config = dict(
    model='multi-label audio tagger',
    dataset='simulated sounds of rotating machines with and without faults',
    time_shift_ms=50,
    arch='wavenet',
    kernel_size=3,
    stem='single',
    num_labels=26,
    optimizer='muon',
    muon_scale='match_rms_adamw',
    learning_rate=0.0058,
    momentum=0.95,
    batch_size=64,
    epochs=20.3,
    warmup_steps=620,
    weight_decay=0.08,
)
Rows from block 10, named by matrix and row number. Rows with one number belong to one channel. Each number is 500 + 40 x the weight over the matrix's rms, rounded and kept within 0 to 999. All counts start at 0. Numbers have three digits each.
# filt: filter width-3 conv (model.blocks.10.filt.weight, 384x384x3), inputs 320-335, a 3 kernel for each
# gate: gate width-3 conv (model.blocks.10.gate.weight, 384x384x3), inputs 320-335, a 3 kernel for each
filt.105:520475489489433453460490466452393428501546500557460430408491470485489497448519501484480555487481500545489541459490459493525478441451548439504521
gate.105:472490527460455463494482506472516437520487522501553493473502495497510524492429453477467540430481533552494502447532532437483496451482509558477516
filt.106:424543481613573436526484487532541402492478545459454482553500484542528452484504507490488463541513454540422552535442491532465513516450407538503525
gate.106:507402519457501481485474461441469544460478508514551544532537561550440494509568565483443489494569501518568477452546480620536476533446484547552566
filt.107:519497497486491459508559560543527468501478467553495449527435436472486498490515523520498527475491437388516521525508525451500498500486512537528514
gate.107:457493421498499556484501535512543523481456512487540506505505530517485457461535466521503499544488511508519467474581611512478493485606555447495439
filt.108:470498463586465560451488445589601551454499453534483521457481475537477539512435471517464476484488473525497551568540428479495452527540495500527523
gate.108:578489485574486437445444431532452473524444486518493466445398487504485501455448553471463443506492506509481532499516403532448513474461565498488574
filt.109:507539538526508546456500491485490519523535590533501449513538482422456519442497524454525523437527593481466422483522423529555488596571534521495445
gate.109:477501543509465440517540517557511550457493519512480483544499480476521478548528563493510466507494434547574515520520508565509481555514503512493544
filt.110:490515511445471457449418450553511463477510491506471494534506511528509507556503555549514491572521486558458557489448449570497450541462509573520543
gate.110:492489511502495566517452550500569550457419454489522532508589434485480413508515490506490529530522535615547464542562492518570532484429481514492545
filt.111:488441488544485493477540545552436486487521500423479478521551487523507527480517478458512514570501388532514547480450486531536499449524462541568536
gate.111:541546565511494488499537460559545552493503487558481530526442519550516482487485447483540502525505485502482621565512542549510553498507426506499553
filt.112:559514515555506621448516504573521533565546503521499501522572549518479570495540489497499437565503540512474448632483468467521518511569546484447474
gate.112:535498471509468482467497485525473461455488532545539527477521447488521504470489506485461514569555561524467558453513489519476513483540487536524581
filt.113:505463412513541483502524497472519484444524532529463451462480495443470517526505520483535491555455528529545555479411475518466470495524487497555477
gate.113:542528509533501465444520613494491436576539514478497566524516555562477452531503487502504515508489585506491494467457481460503555535533544462478489
filt.114:465426565458526457487519499499551538485502461454484555472449397485546537530529493500494488463540545470547528417449498544517500521554593540524526
gate.114:514486512514569501484485490523495467541498512525551476440538482475475568478472483484480453488537440456513523494503444459564529440451444416444470
filt.115:472480492433440463479457499476491550466486477504552527452478469486516602498527517518452467518470529497499511546524436533509512502535503538500534
gate.115:524450473545434467483583530593546524441499537414420453494474502519505553488563572483511480510413513478526557533529471563526531517563521545458482
filt.116:442517524511555541526478500485453482548483521575546490503553484478508544579571463444459557475498517495529462527473506563484501519471506483511515
gate.116:553492483485484518498484407442516502476471523510550486532506486521453575470543505530462464517463456575541479500544575522549563426445495471573519
filt.117:507587538524526495407530589520560511533514502496525510528523459493482480473511500532537491520507460496546514501538565556547502500469426484497509
gate.117:527437422469553462510450505477461381477525525484484402560573419519476469500494512507517518522408453511518570487511506458443465499474492481519500
filt.118:446396410442485542425499498459433398520511469451477453578480487452499566461471513473442465505449583493525483483464552447425497510548506553498513
gate.118:543500543426486549575548467594550428507529520529520534517512602491518510530515507506519588453474481518441480493433477565484468514470513548541575
filt.119:446521538472493474503423429509494429494457481584545511499518472456541531508473470444549474463533519519477524461495509506524458489450528395372501
gate.119:551518500541506533512500505528478488492461386503499491481436510531522501492565578437470554448466530542482544475447518476535450515535554477478453
filt.120:463489498416535451526499500468533563551462512463554491416463519452549552544484529480472490462371454538548485499500477567433495447536540573503450
gate.120:505485542508440520537503510471429505461496485615525486500403491455455495469497506481508546480526542496481446513463554525489467593504546488544489
filt.121:505503473501520515496525531532395480492536484515524490530541597506491549500486505503469519548513470499535517544568511465476545470464564458555577
gate.121:506493509475538581528524509437519483540516470502527514477462403525523536509530465501468518433470477471527495539488432445524538433472573429470566
filt.122:447480477476560568485495532505563526451443479526508536461484490507571520439449519487537459458513547449466552443454510480504439517461477558553490
gate.122:552502473503428429488485507440412457435515503518492483538517561524528468516451552472498491562493534567545583526518535460525510563401464547471496
filt.123:489500524541523441444477434502497528506544543521478447543501486525545528487486575483530458450519511449490398593508511391541474500483503552503463
gate.123:494478534515533550522517538513492545525531461507531494465470445487522526464513553480531537496508458508472530484498524538515446421598531553431510
filt.124:431432478510488524457453516481483472592507524515462478471523464521451516516481452565562565558484508509493550487488466526544542475465523528556478
gate.124:480460557455478513507495563598525521516484465512532510561509539422470536512391468508535526435506486491477453541500539504515573479465428489566480
filt.125:478540450421451495517528459537604503486527457503461524492543477450499535480528561506477478473530543483494441541547516582510425464490463481485523
gate.125:588596462417488519516491525546519481522487456527512556483522443530492463499457442494475496476470506535500498498477468464485496423479459517492575
filt.126:472479450457462534527620491539515520536519535502540463552468459447477445571521500537510544522510521484513458538484501473461489532474567471561477
gate.126:469493531513556593625502571488502474579457497440561565473509487484551547502457453515543493555585530490532502548507491529473537478491602506497473
filt.127:457458501498539515540524473545422473483473457438420504473528499517487446439503560508510503488404436494474457549452482533471518490527586458438502
gate.127:460500510528522504566585554472439476490502491516487478519543494493523468471569516480457509504509388496528518501501478479526538426407508455529562
filt.128:470461460437617527551510522474528524511414473520466462574582509529555467506510452521463527449504443518457493427522506553597550511502511483441491
gate.128:599516523479523511545475440440460465442456458548595515537572456512460526481517542489435471519506546500511465492523445442499454494547552522569597
filt.129:497505471495503530556497500460490472557506503487498513515546433448510478547516426498490506459454449491491468569508577496459474466509519531457474
gate.129:502454482498450458564472505486481545480494531477400444466443523525491469602512521484470484495482511441538478509476487441466529494507466539444520
filt.130:521512543493458498554521593508472547492465563511476523449452458481511494545511541473436468492516501679598581531469510486483460529486521470471483
gate.130:542450508476510525479498516570546491545535515489556532531527481486571525557526514475472462482546516436573541460539378532516472550523503567578544
filt.131:425500542494514533490525419444446401537505468497526503509517507534471521524504447501549495604556536491536548494493550445458476490519476437491391
gate.131:500535543538477556509488506566604498474529471490541424543499544472534479538541566525484477545406529487509486501458445552483446477505536502560456
filt.132:447504494447477533498517492542492546516584535528542501514465479496512484450487538516508504509498520415419455518517493575544542464419451490468501
gate.132:457501543460411473511550509481531557484505453529481475423515465491428421510454478477480505485493471525473547490498580507469503517519454468454496
filt.133:414466554457540536536473448511470470520530470546443512493531508436532511542497504481489514504567509578494508461477570518448465471543536514574443
gate.133:507506487485500535536454586496568561520508491526519491565538462512516544584506592521520521502449565435475459483525511495526466527504414486471533
filt.134:498503517529505454540497555464492421526469522438582454462470535530493476462520511500484517502470508507441500532506481498453447486487452465465459
gate.134:515446454465511500425447429487532572482456505534565551494575471533504434551453528500495456519554544479485484524554582522505470551551465502541504
filt.135:501483523431476455461497582434487521513511479490570505474463451488510515516473521452521462522468506523525506554529560464554558444488536431511479
gate.135:473472525455510559505537529551467479503569515482462407548481522542488465543488474440441498489517436527502461500574512538472467538500553453536551
filt.136:465459483496540551550475448529520532479546475494485469517550543520508487519528489537470530477526524509531473537519530547480476586395528514504538
gate.136:498529531461517504486519598473499369506522552508448527527514433588580495474478460456525515522546524527489518431495552481552481468488489483501471
filt.137:523468470499500494466519453509431456524493483525494535408339482443521528521519424578535511513448426418476507536501467453544538494567553464523468
gate.137:512460424519529486535569565538513484454464460530539504437514406539556520528483492493498496498475480597497576573502520530559593487487543469511586
filt.138:541491552480447452539524485508498517458453489510493508552516542488491509515469503494464502529489510505476489516511565510503546491418498579544548
gate.138:446458516464473449495381546462494440454446417572517567540531522483507481464470375459467466523452422529490459482446497466443485503477428563491491
filt.139:605564553418448417500530536494565518507541488590456477444511528488579527512561486431461434523477451523475566543525507489507479495490477534470539
gate.139:443461453494542503457513439529495525442470499513527560505523453428391495479455492467504498520528544540541501448547484543550526440464458540502575
filt.140:549561552455426530500502541511539538540481513555518471450478490553454497527556541513491449477539443522519569501507492504576436537530487538445441
gate.140:548572528504514498437467517540444480489481408472545500507512516504476438497407463510475472489531477504386527530455432500522510464409439516549572
filt.141:505567481392475424532538501426507518427522490534507421453508430496452486533515503457463491511601511571518511469426452499514511482585471422461472
gate.141:465499441506507477491498539516514494504497499567549539504527557502496466522519548464502497499565510509465472465511478559534567522509517590600488
filt.142:500549466508457449509472478511496489474485507472546519500519515512500534506492501442452469497467509529519451481461512442466469577610428454431475
gate.142:546453531505516440517461546479493422501510476483500440525522481475458506524536533546493470562529478484449426559484449499513526481566493534512451
filt.143:437479508517451508505430463547514499448527560484505549464500448560563533534595493513486477497422444545509436486513496536495514499537490505462516
gate.143:512453486444621527466448662467545508457493413428527547610592619527476421491523493498476492589488427481504536482470544491508563481527531496540522
filt.144:476512454488492498542452506474516560486500462486517497461443496487504475457472491475461483544561498502427500504499541525432492489541500559541535
gate.144:509459447532546613475524486463506484494501456437517465536458445456463492472462491466455514548483553482499514506500438480537503438506402531490482
filt.145:556460628525575527479474514466428475488455541518517541486457453478579514529506609492496469512570512531481523536545535469495479488536492476506520
gate.145:497491444523509547481488455423520519492547495416508462505505470520480555521485513493493525485523514543457508509510489447526484505495514477545533
filt.146:477509524513508447459431448573496508503514536441513553556539428495492501495494492499500533510500528451496534448501521530437510480434417514481478
gate.146:523530506522508447485466480486513477536477542464554508495467388505442499471505470511517499541557429433473529500600573494489500489506406467562515
filt.147:519536511418479480556488496489537439544440495535589563450484506432469531529435485511480436537509550491503431500506423549516503515479451512436469
gate.147:479508447481471502416498440496524458507478471527507505494463487551533465444418508518528522449494580545472454457489513460465562409487517519477571
filt.148:421531509490500466445551572478417567483500506478456459445461465467525471531492446561494519501422465469544539493548482544464529515502495541491468
gate.148:370504450581520483477457439485559512502477446463497532483520487487507499471470508491497505488544491476493461502545500511543503513593509460490508
filt.149:493508521503435520513555544546445478564487417481402504500472469505442412563567548494519500441438391519428494532519460439472463443496459530508452
gate.149:594564544498482516541503505490456461483468451439484492414450459456430494533552491566540522537493537509577514514543497556487463393440461448540434
filt.150:511552543543549484552473483546601514488535481539450429610537511485525519548593487526501516569507501467482425487489485494498458594594451538561512
gate.150:496495506484486504540538539539526405552481488478518557507507494508466488541480474530487511516510558510524500523484561478460503486525558477448458
filt.151:489489399548527507414495510549502488532519458498488509440495453581578533538433493476456495475441528544563596488523485499493523499486504546580494
gate.151:519512504541502490506474528470528511520460501501511546558434427559639601529510484515461440509591476552492454588537475510503495466461538519487522
filt.152:556497540516500473547434447483529513565467522450493475520543531483501503598538502543487476402523443544563533441503532533508497567526484508539572
gate.152:470507540538548574531466455430531446504465455495469510519538535455512497522459480507516500433489432563531476506550525546574471435497483521460476
filt.153:497486481480489514543548504507496444534509468510526519516513518503519507514485462481458458422533489511500499490406485468507485532527531543461513
gate.153:477426479447492498487561536500515462480486467479501555486536575530472504459484448487539487538450492568509536466517528488546474539509567547529441
filt.154:456478519459453488538513510532477511517501502459494406554547509473528487479491487532541491486504485530467595542534447473470494529479469559537499
gate.154:519493520409481505559505544546491521576503527556557509486523478524506535553524492443514496535580561571513529557544509495588473539482485458422454
filt.155:547608486540592485485506411512508493478510473496432502573523517522542476463448499478518519524598555476478536503542449448508496441460534491487494
gate.155:542523509468518463452505499492427493452454512501480523494475453497557522500433486549462424531497571524503487441528494521523487489447447532452510
filt.156:516458524530458463454505475497404449469521537441473488495488511490504438461483482454518486547520498468452472527473427551485537525449568492492497
gate.156:533528468483451478527497508452498551474547476527525523428475543500490483540521506499539529431526618512508435422512551490562472507467519505496497
filt.157:513513540481477555471503514481472514514533487525499539623572484448448539451467488538530484496581535473564475446548491487462523441448492477503442
gate.157:502487466487480478521510531512431478520550533571391478508469570461533538477511586532483489470524551514518477428506469467485538466514587532546523
filt.158:541500503564533575486458447506483535532525550474554481480468483492507506499418490517443502436514487511487547480460567508443518557548525569511515
gate.158:517472444521554536573500476491466575509499507529546506490501532531493536504550528547519460516492499458513518505457539489495469491472508451492489
filt.159:555532517519509492529452508587434479446484516493461507537504447478543501551493508477491523520553518532543503531377509485491419478463515480449461
gate.159:418526516441501468563494414540519472512516469484532511508522462486499498545521557506500514558496564484515511508538480475448391519498517514487428
filt.160:491481468489571523474483501439481480412429480496507506439514543544507501493481431482485509521494529427431474544527581578539489482491511483552509
gate.160:529480485445494516579516556522491507534548545546500420388473450489469477476493581512506491574509434494399526478468540492422470549604490552601491
filt.161:529538517421446526469597463483454462483448469419464501424491488505505495459460516486515471545560536425460449478479489503462489539487428434461516
gate.161:521604568580464544558557553511460460526444473517540510517537495545483557601555516418422488582512416513504454508454510469489487468478480496465573
filt.162:475538511440500473476466485445473479466512461534508487555530477518466493563551514495554486511491427478444541433529438461454489449482476529543523
gate.162:446527494479527475495469455524468510449431546504433442538481510581480532473531499493448473564549540536506487499459457527512589545525558461468518
filt.163:477530507561536472503468504484497479535547541519467473443503511520457513447501501483471479522463483501521511483521530505510472529452448596516558
gate.163:511495515406484460497500511504524475519509521527530520473544594459513476548507481493532518443460448548510543493530566509455518394472541493515434
filt.164:524536526520524510496497586471521490519496494538478519450486447450452512489447478515483489522525532503487485512443490480467521527512471523538462
gate.164:504453583477536492495495589508475475478513555522514482563492555508469503497447524508484461539508534424597428497527483451507504447433467524537494
filt.165:437449511471517471486527468480540565544498474583529572445479374494540556514573510518525515451523566431488439579474571476505511416530587510503526
gate.165:403431421535526525413441467517510499512493496439519483486459497557456517509550568463476432470597502448433557521491496485536526450500447499510505
filt.166:506517521444551501541501473491494546520523525466472491507501457533466486509537514517495459410443503554513554541446505506574509491478508448503465
gate.166:527500451522527514519510475504547494427491452511542506521499512492508534553462436551537517517503572398455495461448474472497484477517555552565525
filt.167:494499504482520546487582457462526434470560580556513511555497480530490489502539498509451475433496497474536450518465504486511483515471461481548506
gate.167:521527529514481511449495438476470394480464508532497538475454505499496474450493530512490446473547624500496500457467446524506545468521552519555544
filt.168:433432514547559568487489554451471497452457474433512470439398459471493500425494489528558520459533502547471499452556517485498539502489451467556529
gate.168:539444458514545517474479491526531568474519530532502511398419493560536570447565456447471486514556493487525495505508534536471470458531463515529531
filt.169:525494495520497557429532483442493468471434481557512503476494554508482495389462460534516468442490493476445517530499522491554490520438458463477434
gate.169:498511496403449503522449478469468500489534522491477460485460434503483544383463464505453447476482465574481470481513441574531488458494469497504538
filt.170:559452424551486544492552544459535533498526547472531480526529503504514512529517425459501451499584457509474526487548545515521518516500479550532499
gate.170:520506473553486581511545536534518535492513459575487466513487574480487521470541520476478507466477462508553544507446433505480501477470497496465502
filt.171:566479496548490468462521509398475476466480485520495508464460466567566502503566547479491452559453507552510521460532523529490495542514609463515442
gate.171:470471511518467551492541451474518427530515516507580496500499559555558534527517530467528479575497530487440460510551424486510439477550429526533461
filt.172:470535600479463436533503488531483544518561525565532493502555554500509480411539514485462487554520539456478492547495510531559527471561580481458439
gate.172:472498525382393433474477502561548513515484490529527538405480469514452479534484467503564507526577484446484525434457442479539491505503455459430506
filt.173:553531521480474535494506479473566500564578470468499485556528549522477504576483534490434496507411492447481552464537441529538508467550503528542463
gate.173:546554472509554522533532500494569531507552548504473445519503367520548511471519516542464440501432432496548510543455358528481499465537510588568538
filt.174:491438528467483519491473479459518505560506538502542501504499468495502482488419475498483428515524368498480518563564507535503491486523539480521485
gate.174:500522541593549462446466537486510455546494542441516496559480488479435408566456532502481534535526499451476482465491520505464506510491479526502517
filt.175:473399468500508501506506486553442548464488513506456494502472526424529491493527517517485463461470474489561472516502483453518539497514568497477508
gate.175:555488585522532501515451499468511458532468482524552493470510534504470503486481528500515500479453455505535466527523541542466463579468464524524483
filt.176:451468562519504503549427503475478470499462526527502550489455522496529482453474488554592555481448424508516488457489564484494492511472491455489497
gate.176:548517513505478469509485533459529553472429483533493529506516574484521537550476471524534488481492399442456481457507481523506475502486561503466471
filt.177:454408524511591523467482476514439479499540501540540487542544476485450563512537505485470531409493505495541548528486500508534466496513448503524449
gate.177:518504552498467486602482461525479534524475546531548573567477473482460527513525529478516435504573594547576539498490522473484567516481525518493538
filt.178:526506488508530491460483492537514499537558527489442511504515486496498473557475485432454487554433497440520487496502508441515499527443452461494457
gate.178:485485589473543487528512528544488545485506464475471465540511524509519498501568416508522493490513477512540546553410445457564561422586523506442518
filt.179:450475472544533492549562512521582531554513481465513514520480456429477488522500481472571523554541534571522546599528497523570476438523571450469473
gate.179:475417504535506484532475459527475497463453474542480590470467510537546567556492491499495477489554483422486514493446479445519524578519503549529482
filt.180:510493514504480488462548488509536551475500506529496425449455489541528531516450454431475469421569546592469554484488519527491494564579512448459561
gate.180:546591528467485547556535537476450490485541523481472431482506515459441426492505429544517512504482516521520456515523544489491598508487542522602543
filt.181:528440517606606540421484536494510489529535547497510535520520507601537535501561521484501501462469446481477474598612502520552467506573543496460458
gate.181:488464467473534485491482492549531531468416438450487560495475486497445522573554539477521430472593507530485486491439525493508558468449518504493538
filt.182:494473402477486461474611435543577579563572489471440448479532527465483480449604555534476482544506580534514505464501500530491463458548476524486490
gate.182:506486469510480483553577512463479421500489500502500483478530459507510542511509555472472486371450479535485504495530463507559531501429452472528488
filt.183:391500470459513583536494534488485598482471489518529481481543504541509513590536515427500547607475553500437534484532513485531507533460482590454528
gate.183:480492520464465542539444544525527482548518510614497428516539520516600540513485549544537534429541472513485450530514527442476442499474496594494539
filt.184:443474551428470583535507562455573538461478530516447501577487495518456485479522512464429482475425548474523487489614512516480432341544489533481456
gate.184:488502442532432475526498573473562527527505501500595490488408518487517533440468490566494526563499566555514463519503544543493519507488520539540525
filt.185:496478525501455493494486499453544542524501451524544596476477467475456518456481479508522522522539520483437479501474562560508566517543469549464506
gate.185:395460456515462545548502488448528498470517505473498544497471507507491489515522517505496463591558565506482512483472411478473525474509487503548535
filt.186:500497470524514486485598465469488481450519486516470486598494557504460481522459542481480541455495520451581548451555472433501487501456445454493412
gate.186:484457546497464430526519563508517489505521525507513565481543523482429554488497502502532467504514516508549545486417545523462514420442523513515555
filt.187:447420427571492466499480521534518437469555537472503503558550451563470505550546529485501423544509591483496500453497495495456408539475492550534589
gate.187:537555505468518491533518436502481489545524509533580502476512512504549528577547515491547505454543557529536460572504483490518532456439471460494518
filt.188:519483428431451518557549437458493515438500477465475425588528580497472483488527484535515487497550527462557526553507420517502454516531510483459517
gate.188:482455504498531544550565548517445472530519492484483525468437502532517536530520521533526536424476423512502506602573572489526562551427534458537467
filt.189:484502519507438452478429506521536557465466524501479463541498510474469478521513509481482475463509461478417522478468515528624547487534531485431476
gate.189:444438510490560565428471470507509515526497448538478521492517504581504542477523583501499521532521443537553501501465487499482496473383466469473546
filt.190:511506495445504454489505477553517497476493495520485491497443505494444475518475559465500470467439462525557517540461499539536554568534461468507512
gate.190:514513462473489458416509507396521443544547527449490426518514535461470464438499519493496569467419473472514460497449423559511523469545501518507477
filt.191:465536515419481466542530471431468529554488512532520536564548531456510525480458473476525519493449466503487551512559482504499584545510522412466544
gate.191:495505489474505529487488483544442479449452485508538520487535595449403513492467461517542531515498495511601520479524479466504456494527529586500481
filt.192:448448433624515520547496488450555517502519520534508488490534424499530597523502397537514494516524500557428463471523549510433432531528524383409438
gate.192:521453478508494522504462516479531442516489555482519500507473490579589485478469526506472488538532482482471469585577501479480479447472566506523544
filt.193:458533538510448532587538493501478551568544463511518540435490462502502520612547514420470464529468489531487505460496482490551548525560403558539500
gate.193:475462543491518508485462469573482469480557510520566557482520607512508533543509481476496425527477497531509484503497557515519489476525471501541498
filt.194:493553524514539508463452524485521491520519529532480460556507440549466454500493457507575550548495582510521538482547490438526522460539420514475375
gate.194:478492534568502446474512499483533498496496522511534582565502534543509518501513546532519503511481534526536543468512451526584621453491448549473490
filt.195:603474483510408516529476450467506427588550503568534604445526515486506505554527513502469498528571475434417486498424506440495482555510449428468459
gate.195:548503547538544478460475542515515468394441504497493554467552550482563534470523527479547538563511470518514547495446492559487473551546483560539499
filt.196:452465458519463566504522460535540490519439455492522463469533472503448477458522472442482518418494559576541473461431479446467484478481521554476530
gate.196:568553517496492563467516479510519481526496453501472509514576538484547578492480506445459520436500512592621497492451447500456555547518553503530474
filt.197:483489556461563513513503586547595590489516565550531508480536426446458452497421454517523505447506488507569539490466428442430550455489496469489504
gate.197:452526522418496540427470561531475504482523534539496522491561479539443487573487540551484480488471496517524554437536496475490530488530492488573473
filt.198:528585508504512595580498445496441479498457505582466520531502504584504525507528470507508452430512421475491485504494484372523514489514580471481550
gate.198:494485540491533483418419535500569530497531530520557567502495558600493486504564592512480480599517463500525487501609554462521520507502524526533464
filt.199:526430470439479525483486523543452501537467452399457511490588512570563522489481431422451480481490470584493544524490466480526527480480500443470490
gate.199:448518479502489586530512459549546535495542452465528506492446437533509524525501450481461510501511516424500491508588425541487487481499443496488464
filt.200:516493452493472493538485508552499574537446505578531551546468476497492477486429459537545550497446551546480564555560519529515479535452506430401481
gate.200:442438433510511547543489624509496487466457411537516469478486487478499473503491489489486475494476540494428473502540502476503478462543504494503489
filt.201:585510509551522565461508491499496440483527520463520491561473442386516483513536426512515485489439504495491403473488565440464480499449443543459498
gate.201:478514493550486507532510514496497519476494496601548473499516427582544482461509507500556536462453472503433519441501522491519509523566547443465538
filt.202:483473462448445532527486506532499490400456488547534553468565493431456509468497491532531511499456545436510453515525463533538524517585489460433503
gate.202:496509541538474408512512478501514546498503496492460469573506618578504536492502476507531524436413430471441438585514599453460473501504518507494569
filt.203:435504565577544506512591568513464526502547530484508534441560559518506497468517429447481475530479562530469442485536534513556556460593564503503459
gate.203:581512512455482495536509445494581515502502482504496504518577483551556525557583485532500518476436578547565495489561441491531492436530518450453414
filt.204:470504516443523522495426449480483480435490471505517542476496512505487470442533427554514508445510455502539479488574470506484479539525493528461522
gate.204:534500488469520584440490444477520501516464486548530579508480480502549619509469492507461482473467454460448506534457535430482464529474468521555502
filt.205:520576513503445472477448517550459449498459438559511526443414484492543489484460483503495499514561509503484459545507457454453494513452391483497499
gate.205:531499576526611470465453491505500411557450530557562479529490587435557497530473585505551547493496431511537474538563550569553519466515494461527521
filt.206:469512488418522467433479548481481468455487497433451508412531471473523527535549507503564486518511535440441509482584527566529484525464545530493495
gate.206:560518545555516499496506556521503565541528480415467484440406491455485493544524609476466479470483508557544504576522496493407491559489520610527478
filt.207:513473481518492471483516560512508580552543534498570460485450463520518492496521495553499455557507458461457500492469507470503458494555418530522559
gate.207:516457452507484452529587530582520447466566464511460481480523572521491479511522536451493539464477508458520459470457516523543491425452479493454463
filt.208:432489522489508494494485481473503546435475511591534539473502526523506516497457462447472499526523455466522474414556556507510491506543485572569518
gate.208:462421470652512469516539473494395507518527495473532497483525505499527517480487438514504493490495475444460495536504559463413508475443462476464441
filt.209:513470437515470433554546512467489501541539509452504474470500523491514498491533502514454482406523529457548454489563546456492488541499469499485539
gate.209:508557503501536456448504486560569477528487488487522491465478419519518563570529507497583537466519580506524478505531562507480523499449495457536529
filt.210:512514496390458445507486501511429481513547507441536505582522559472542507477432494497499517427482528474501544425568446483456473479501488458456444
gate.210:546504485540557555540489519488513495456476457471503549608546513546471518608493511498518506459515519473514462526474485543489510489457459566552518
filt.211:525488458537531532564564515464516454483506505450442536549460528550562460501509500515434507501525458450490507516443541497492526461451461444410529
gate.211:470530513553452478476457441508547504455500499569515595512476522533468532470502458495499557460546513481463484561493501571544533485486477459519473
filt.212:541565507515520543508485461485549488463502520461457499520487451528499501407574476484461488523466584530505489469503539511521555518461588515540451
gate.212:553536497505515490452518491528409472547480498562521524549447494547490449535472484503508518478471479490519449574494427480460461479495483501440426
filt.213:516543476416455415546511516432516540532557461472518492380589435471458482480434437462495527563521493466451535468546530510526506471585486487457448
gate.213:452529493511553621490542431516433476493469460505479495554597533481505428525481462515537525420538452441489499481487588471511491501423470487568537
filt.214:506480516492459518477509518537467472421531436464566498485461598463498510454455497513483499495449476428454525516499463546509483521502526480519517
gate.214:528520460536568516498508549470516424480535518550497537566497509601531486462560452507464475474501500484486534436455465469474401539501517538574529
filt.215:436430389490505496494550528487506519504503479441581544453488493483425457470456530481498522509549569505556491515542466532448558467502494506519538
gate.215:471435426489570532493406433565538445500557567517555560455508533510497480433460511442476458484578538547544450548503528530482542475508422487464541
filt.216:498570558455491423534429474476528507536502505523523446456552460530503379537536590468506571497499509416516540536445503514503510487582444468461545
gate.216:472519425481446453449538565435476563436408490522517535454491599562500487474430481466518486533470487492525536513475493524485506440513511452448410
filt.217:517525531444532465461576517542405508473524554501496529487515513517528535447451457484542491513512538549551524455439487525483475436582501561549505
gate.217:528434440496528598477489508441492475480496492477525487481441490458493482438481494541533511565415420464463510465475505510575550484474419523552455
filt.218:510509447440542539490459455476536431556486444480561547467527458471506487483470502463505481573587570496520423523460571502532492488519506486488491
gate.218:534533481518517555512457479510484493464495530512530564527501526468492524541447502561497553470554528499569580549514531534518488602553598660548553
filt.219:507493429531559501509511524542521521497561523535473481516550497481473486519522476502491441480491550433503516522395484517492591495475445556533520
gate.219:529477445586525510487487549533517518520549484439517427510487504519535532476520452473472486434549547536517585463486437559510495536480464492490456
filt.220:507482466501540519551484458550473472504485506505459465482461471530531505521506468519487510456604474517464536553481454536516530562528539486508415
gate.220:572552513431461425546542495458517558527524535567499512417438439534490493439377429457474480490513535480488459442495498495559498406504497585520535
filt.221:526460521490603616528575506497440478455431509438462479522446562459468492560541516517526516523510490475518553513435486466488510575512566552533482
gate.221:461532469434499538489527448450500546519480474480538467443520583417437476576460524521515497582464498517477487462505539497544575459524494552522529
filt.222:471481487461536518529495424465533517510494491526493527499448464507483555497504581469510538403523560531489421567515497481558518466525529451552484
gate.222:447446526542641440484429512510450462458442510502506508435488480527531451539496517506486511545619458509480443463510582483531486530468477578543549
filt.223:483557538549529565508545520484489476543507501470502564515502472476496462425457413554549506534448401515554483508497537525489517582571587468444458
gate.223:496515451538502517578521443528484527496461451474533542449519506518452536490548519487463483480520498458543497450470480517533560403399515619458542
filt.224:551513499499437445475521487534473485497485511435390522463541552520439483496436456494529560481453466550441358534485496516489499546536520557523494
gate.224:435492489591563466468521508445472456509487461485427475547531528530531496469511532514496496529541477495469435533519458482514539537435535549506545
filt.225:478522472534491545515566511537568511551491483431490499487518511524524507499477475543536502519488464535431502548510528465512516422505429487462482
gate.225:489443531529596421479477544526481525492507494517547478525510430531461431518580441476458495479543374557516515555510459550561544517446511504519575
filt.226:420437564456525486586552537438443493531468540477500524546460480536510563511470456475492514520445496573602541544523486492529482514449572490552560
gate.226:418493523466484531459524592509497451512481533482456458528536562570544550599529536474487495449439472574546618553518563526489509529449454409503438
filt.227:546448545473439462505569529494449522452469460508497487554529504443452506564547560515507473534489539501400493489501501462532519507523515449503503
gate.227:450465475488579449512565513501482524545492483491475464487517503454477520517484506529535489515500574553514476456478518472499440534472481559480542